Weights of a small image captioner: encoder activation quick_gelu.
Rows from block 4 of the text decoder of a small image captioner, named by matrix and row number. Rows with one number belong to one neuron. Each number is 128 + 24 x the weight over its row's rms, rounded and kept within 0 to 255. All counts start at 0. After the name is the row's rms in percent of the matrix's.
After each neuron's rows are labels from the 100 texts, of 14848, where the neuron reaches its highest value: "tokens" is the input token at the peak. Only what is clearly more common there than usual is listed. The data: cartoon faces.
# fc1: MLP up (decoder.blocks.4.mlp.fc1.weight, 512x256), inputs 128-191
# fc2: MLP down (decoder.blocks.4.mlp.fc2.weight, 256x512, transposed), outputs 128-191

fc1.119 109 [128 156 128 111 177 128 128 128 128 128 128 128 129 171 128 149 128 182 100 128 127 139 113 146 128 101  99  91 128 128 128  99 141 128 146 128 128 119 128 124 138 127 163  92 128 128 128  72 128 146  96 128 128 128 191 177 128 128 128  73 128 128 121 157]
fc2.119 104 [115 128 128 128 128 128  86 178 141 139 128 128  68 116 128 128  63 128 106  84 128  98 105 128 128 128 128 128 176 105 128 203  76 149 128  68 143 129 128 126 128 128 128 128 128 128 128 128 129 128 142  86 128 174 124 128 128 128 175 175 128 128 128 103]
tokens: "with"

fc1.389 100 [198 128 123 128 128 145 136 128 138 128 128 125 122 131 128 140 128 128 128 122 128 128  93 129 128 128  93 116 215 113 128  87 122 128 128 128 181 128 128 124 128 114 128 160 177 107 128 185 122 125  81 128 148 128 128 128 143 128 162 110 128 128 106 128]
fc2.389 098 [128 128  91 117 128 128 128 128 128 137 128 175 128 162 128 128 128 128  91  99 128 112 133  93  92 128 156 128 128 128 128 189 128 135 128 106 125 128 110 128 147 194 162 136 128 160 128 128 128  46 128 158 178 128 128 135  99  77 128 128 128 128  92 128]
tokens: "a"

fc1.259 090 [157 121 109 101 128 128  99  92 128  82 128  99 127 127 128  76 149  86 128 128 128 165 128 153 111 187 128 147 129 175  89  82 128 128 128 128 128 128 128 128 128 155 192 138 172 124 128 128  67 128 128 128 142 128 128 128 128  45 105 128 128 168 139 128]
fc2.259 089 [128 134 128 128 128 128  87 128 188 128 132 128 128 128 132 178 128 153  86 128 128  82  87 122 128 134 128  83 128 168 128 151 114 180 109 128 128 128 128 128 128 100 128 128 128 152 231 128 186 119 100 128 128  91 128 128 128 162 137 128 128 128 191 128]
tokens: "sad"; "surprised"

fc1.236 099 [ 98 128 128 128 128 138  99  83  71 113 140 135 128 173 169 166 144  99 143 157 228 149 128 164 161 128 204 129  97 165 138 128 116 146 128 115 121 128 128 172 128 128  86 184 129 115 128 128 115 128 134 128 128 127 128  70 142 128 145 109 128 104  52 128]
fc2.236 116 [162 109 128 128 148 128 132 157 128 154 128 128 109 111 120 127 144 110 128 128 128 122 106 128 159 151 128 128 145 128  85 122  78 128 128 128 117 128 182 128 136 112 220 128 128 109 128 128 128  90 128 128 128 128 128 141  87 128 128 142  79 159 128 128]
tokens: "sad"; "neutral"; "smiling"

fc1.253 132 [128 128 128 128 127 110 128 128 102 170 128 146 128 128 134 128  99 128 141 128  57 117  59 126 107 128 107 128 128 125 128 128 128  99 128 132 128 126 122 128 128 185 128 128 129 107 128 128 128 134 128 163 128 128 151 138 128 188 179 128 194 176 133 141]
fc2.253 159 [109 128 128 128 154 148 128  57 128 136 128 128 155 116  83 185 134 128 128 128 154 128 128 129 116 128 154  99  96 128 205 114 113 133  47 112 128 103 115 123 128 128 128 128 128 148 148 101 128 152 174 145 117 128 128 128 104  97 168 127 168 168 128 128]
tokens: "with"

fc1.375 112 [101 128 122 128 128 128 128 128 192 128 133 128 105  72 128 133 135 132 128 128 128 128 128 128 115 195 128 146  70 128 128  92 101 133 109 128  89 128 128 128 175 128 164 128 178  83 128  86 144 128 119 170 136 128 107 102 150 147 128 148 128  98  85 120]
fc2.375 090 [128 155  99 128 128  53 128 188 126 132 182 134 128 128 135 128 128 166 176 152 124 128 128 128 128 150 128  76 122 128 128 109 167  79 128 128 173  74 156  67 138 128 129 128 128 128 137 135 153 121 128  85 132 128 128 113 128 147 128 128 163 128 117 128]
tokens: "a"; "orange"; "blue"

fc1.432 104 [128  65  98 128 128 141 128  90 128 130 217  57 128  90 106 128 128 129 109 128 128 128 128 183 128 157 128 128 128 128 128 112 128 128 201 128 128 128 128 126 128 128 128 126 128 128 117 196 139 128 134 149 113 125  93 128 154 136 134  96 128 128 181 121]
fc2.432 105 [128 120 128 103 130 114 158 182 103 104 128 141 143  77 128 128 120 137 176 107 189 120 128 194 128  65 128 128  55 157 152 128 125 128 128 128 128 123  96 128 145 177 122 128 128 128 145 128 133 128 128 128 128 130 123 128  62 122 110 128 140 128 128 128]
tokens: "face"

fc1.247 092 [132 110 128 128 128 180 128 104 164 140 189 128  53 183 128 106 125 128 128 147 128 128 128 135 156 111  85  86  97 128 128  89 113 128 128 128 128 160 128 128 112 128 161 128 128 128 147 128 128 128 128 137 128 128 128 153 137 163 233  34 128 128 128  83]
fc2.247 097 [128 186 106 128 129  55 128 128  10 117  98 164 189 106 135 128 119 148 128 108 128 128 107 128 116 128 128 128 151 145 119 128 203 128 115 128 128 128 133 128 128 149 138 128 128 128 128 119 128 153 151 128 177 119 128 128 128 102 147 192 116 134 128 151]
tokens: "face"

fc1.304 100 [128  94 129 128 121 159 128 178 128 118 128 125 128 101 128 157 196 118 128 128 128  88 128  52 128 128 154 128  87 128 131 107 128 159 131 174 128 128 128 123 112 128 157 128 156 165 166 162 128 174 130 128 131 128  99 128 128 134 129 203 128 115  76 128]
fc2.304 077 [157 128 128 108 128 128 128 128 166 128 128  95 128 151 128 113 128  81 128 153 128 128 128 178 128 128 128 146 199 128 110 124 153 128 128 128 128 128 128 128 128  79 120 128  60 128 143 128  92 128 128 128 153  67 170 101 119 128 128 128 164 128 155 128]
tokens: "a"

fc1.161 107 [128 128 128 128 128 128 143 156  59 158 103 128 129 128 128 128 131 145 128 154 139 128 128 128 128 117 142 128 128 151 128 121 128 128 109 128  60 128 128 128 216 103 113 110 128 103 128 125 128 128 128 128 128 128 128 128 156 152 128 128 142 138 128 161]
fc2.161 089 [172 128 128 128 128 128 128 128 141 128 142 128 166 128 128 128  78 170 128 117 128 128 128 128 128 128 208 128 128 140 128 128 205 130 116  60 114 128 128 128 113 128 128  89 128 127 105 128 160 128  78 128 128 140 154 113  83  94 128 128  97 151 126 128]
tokens: "face"

fc1.197 089 [162  86 160 128 128 181 128 128 134  77  84 128 189 128  32 118 106 128 128 128 153 128 159 109 128 128 128  93 128 131 128 144 108 178 136 128 128 128 105  43 122 128 128 120 128 128 128 128 128 128 121  92 149 128 128 126 181 128 171 218 128  76 128 128]
fc2.197 095 [ 95 128  97 128 153 113 128 128 122 128 116 128 128 128 187 128 128 128 128 137 128 128 173 128 153 199 147 128 128 119 128 125 128  81  86 128 128 128 128 128 128 131 187 128 128 128 128 128 116 197  65 128 128 128 167 128 128 128  57 127 128 128 128 112]
tokens: "a"; "hair"; "orange"

fc1.446 100 [ 98  72 128 128 128 128 128 113 205 110 128  78 128 128 115 128  67 128 152 128 136 128 128 133 178 128  82 153 128  75 128 132 128 124 128 128 140 128 128 154 112 162 128 151 128  51 128 175 128 170 122 128 154 163 128 142 139 128 128 125 128 185 128 128]
fc2.446 111 [128 231 128 170 128 103 109 128 111 116  91 128 128 128 128 135 161  78  59 128 128 128 154 128 128 128 179 120 128 128 128 141 128 107 128 128 146 107 128 122 175 128 128 128 138 233 128 118 128 128 128 128 128 128 167 128 115 146 131 128 128 122 167 128]
tokens: "a"; "and"

fc1.412 096 [128 128 128 115  85 128  91 123 128 108 178 128 150 128 128 128 130 166 128  88 128 139 107 128 128 128 102 128 135 149 128 152 128 128 128 119 128 128 128 128 128  97 128 128 128 128 128  81 128 128 128 158 128 112 151 196 128  56 108 128 128 183 191 115]
fc2.412 097 [128 128 141 124 117 152 150 101 128 128 128 128 117 128 158 128 170 128 155 149 128  70 128 156 128 189 152 128 128 157 128  31 150 128 128 128 128 128 128 128 111 179 128 174 128 128 128 101 120  83 128 128 128 129 152  44 128 128 134 128 123 156 150 128]
tokens: "hair"; "hat"; "bun"; "crown"

fc1.274 106 [177 128 128 155 128 128 136 145  61 128 158 150 148 128 128 140 120  78 128  79 200 111 128 128 128 192 128 115 128  99 128 104  84 168 148 128 133  95 128 113 128 127  92 128 154 114  81 128 128 128 109 128 148 110 144 128 128 134  52 128 161 211 128 107]
fc2.274 102 [129 128 143 128 169  99 128 128 112 128 194 128 128  93 174 106 128 128 111 146  87 137 167 129 137  69 156 128 107 128 108 164 128 119 128 128 174 128 119 128 128 127 149 128 128 128 128 153 150  62 128 128 143 128  93  96 197 128 182 128 128 128 128 128]
tokens: "face"

fc1.88 093 [151 102 132 128 128 128 128 135 148 134 173 128 128 128 128 128 128 128 135 106 148 128 127 128 138 128 128  50 152 128 150 128 130 128 174 113 128 128 128 128  80  90 105 128 112 128 128 160 128 128 128 173 128 166 120 111 124  77 174 128 127 128 194 114]
fc2.88 127 [128 164 128 128 136 100 128 128 128 170 128 128  80 128 131 128 110 123 128 181 156 128 173 128  88  81 128 156 128 128 128 128 192 128 128 128 128 124 140 128 128 125 128  83 128 164 128 128 128 128 128 128 128 151 113 128 128 111  76 193 135 128 128 150]
tokens: "face"

fc1.327 098 [160 134 128  75 128 126  69 128 121 128 128 137 128 109 105 128 162 128 128  84 128 128 128 128 134 128 128 149 128 128 169 128 104 128 186 143 128 110 126 130 128 128 154 128 106 156 108  82 128  92 128 128 128 128 128  91 128 128  80 128 132 128 128 152]
fc2.327 113 [ 59  68 127 194 139 127 187 128 122 128 128 144 136 128 162 122 128 128  96 174 128 167 128 128 128  95 128 128 128 128 107 128 132 181 128 128 128 165  74 103 110 128 128 156 128  98 106 150  80 130 128 128 108 160 128 128 112 128 113 128 128 128 128 165]
tokens: "sad"; "smiling"

fc1.295 099 [138  79 128 128 128 128 128 128 127  86  89  70 128 110 128 119 128 144 177  99 108 128 128 179 128 128 123 128 128 128 128 128 221 128 128 128 128 131 173 155 128  78 102 162 187 128 166 128 145 150  99 155 128 128 135 119 155 136 128 128 126 128 125 128]
fc2.295 106 [105 144 139 132 128 128 169 116 128 128  93 183 128 123 191 128 128 118 128 128 128 141 128 128 104 212 128 155 128 119 128 141 128 128 128 128 128  97 192 128 128 128 120 100 128 169 138 128 128 119  86 158 136 138 128 117 143 105 120 128 124 167 128 119]
tokens: "with"

fc1.165 101 [178 114 128 166 128  77 203 128 146 140 128 128 133 107 128 128 106 136 128 139 106 103 128  48 128  97 173  31 128 122 128  71 128 128 128 146 128 105 138 128 159 128 128 195 128 128 154 106 128 135 128 110 127 128  90 113 153 128 155 117 156 135 183 128]
fc2.165 100 [ 72 128 128 157 118 175 128 128 128 128 102 128 128 167 128 109 128 128 128 128 114 155 128 198 138 168  76 211 140 128 128 110  75 128 128 128 128 126 128 120  60 161 128 172 128 151 128 128 128  86 134 174 128 128 139 128 130 136 100 128  86 107 128 114]
tokens: "with"; "a"

fc1.332 095 [ 79 191 112 100 128 128 190 128 128 128 130 152 128  98  99  56 156 150 128 128 128 128 128 128 128 128 128 103 139  86 187 128 128 125 128 128 128 128 129 128 128  84 128 128 128 133 128 130 105 133 173 138 146 193 128 167 128 139 152 128 147 128 106 128]
fc2.332 132 [ 95 154 177 128 162 128 128 128 128 128 128 144 128  54 135 119 122 128 128 140 128  88 151  81 136 128 123 128 193 128 102 125 194 172 113  94 185 128 128 157 100 128 128 128 128 128 128 128 128 128  85 118 128  89 113 128 163 128  65 128 101 128 128 128]
tokens: "with"

fc1.413 099 [101 127 128 102 128 128 111 128  97  68 173 128 135 128  66 128 143 128 128 128 128 128  72 128 128 176 128 118 168  87 128 108 128 147 128 126 128 128 128 128 128 198 109 128 128 131 128 128 128 105  88 128  94 110 148 142 159 128 137 128 128 146 128 128]
fc2.413 130 [148 114 113 130 128 169 128 128 128 128 128 121  76 128 176 128 104 128 215 128 159 150 128  89 128 128 105 128 184 128 128 143 162 159  95 128 128 148 119 128 128 123 144 119  92 128 180 139 135 118  80 140 128  85 128 114 150 117 128 131 128 151 109 153]
tokens: "a"; "with"

fc1.506 108 [166 142 175 128 128 128 128 159 195 128 128 157 128 148 128 121 103 148 128 128 128 128 128 128 128 128 128 128 121 153  76  58 128 128  55 128 128 117 128 128 128  80 112 128 160 128 128 114 103 128  62 128 128  88  88 128 177 128 128 124  96 116 130 125]
fc2.506 125 [128 124  49 128 128 130  72  23 151 170 128  81 136 119 128 128 111 129  95  87 128 107 128 128 128 128 138 126 179 128 128 133 162 113 128 128 128 128 128  52 128 128 126 128 128 128 132 128 128 180 151 163 128 128 134 128 128 128 128 128 175 100 163 128]
tokens: "with"

fc1.428 085 [202 161 125 138 128 128 170 128 128 203  94 128 128 153 141 128 128  91 179 128 128 128 128 128 128 128 128 141 128 153 113 128 210 128 128 101 128 128 104 128 128 128 128  69 128 162 128 128 128 128 137 128 128 109 128 109 128 128 128 128 128 128 128 128]
fc2.428 075 [130 128 115 122  88 126 128 142 128 128 128 128 128 128 137 210 121 168  81 128 166 128 128 128 128 122 171 128 128 128 128 128 128 128  78 138 115  83 128 128 128 128 128 143  76 201 128 128 128 128 128 128 128 128 128 159 128 128 131 128 129 128 128 102]
tokens: "with"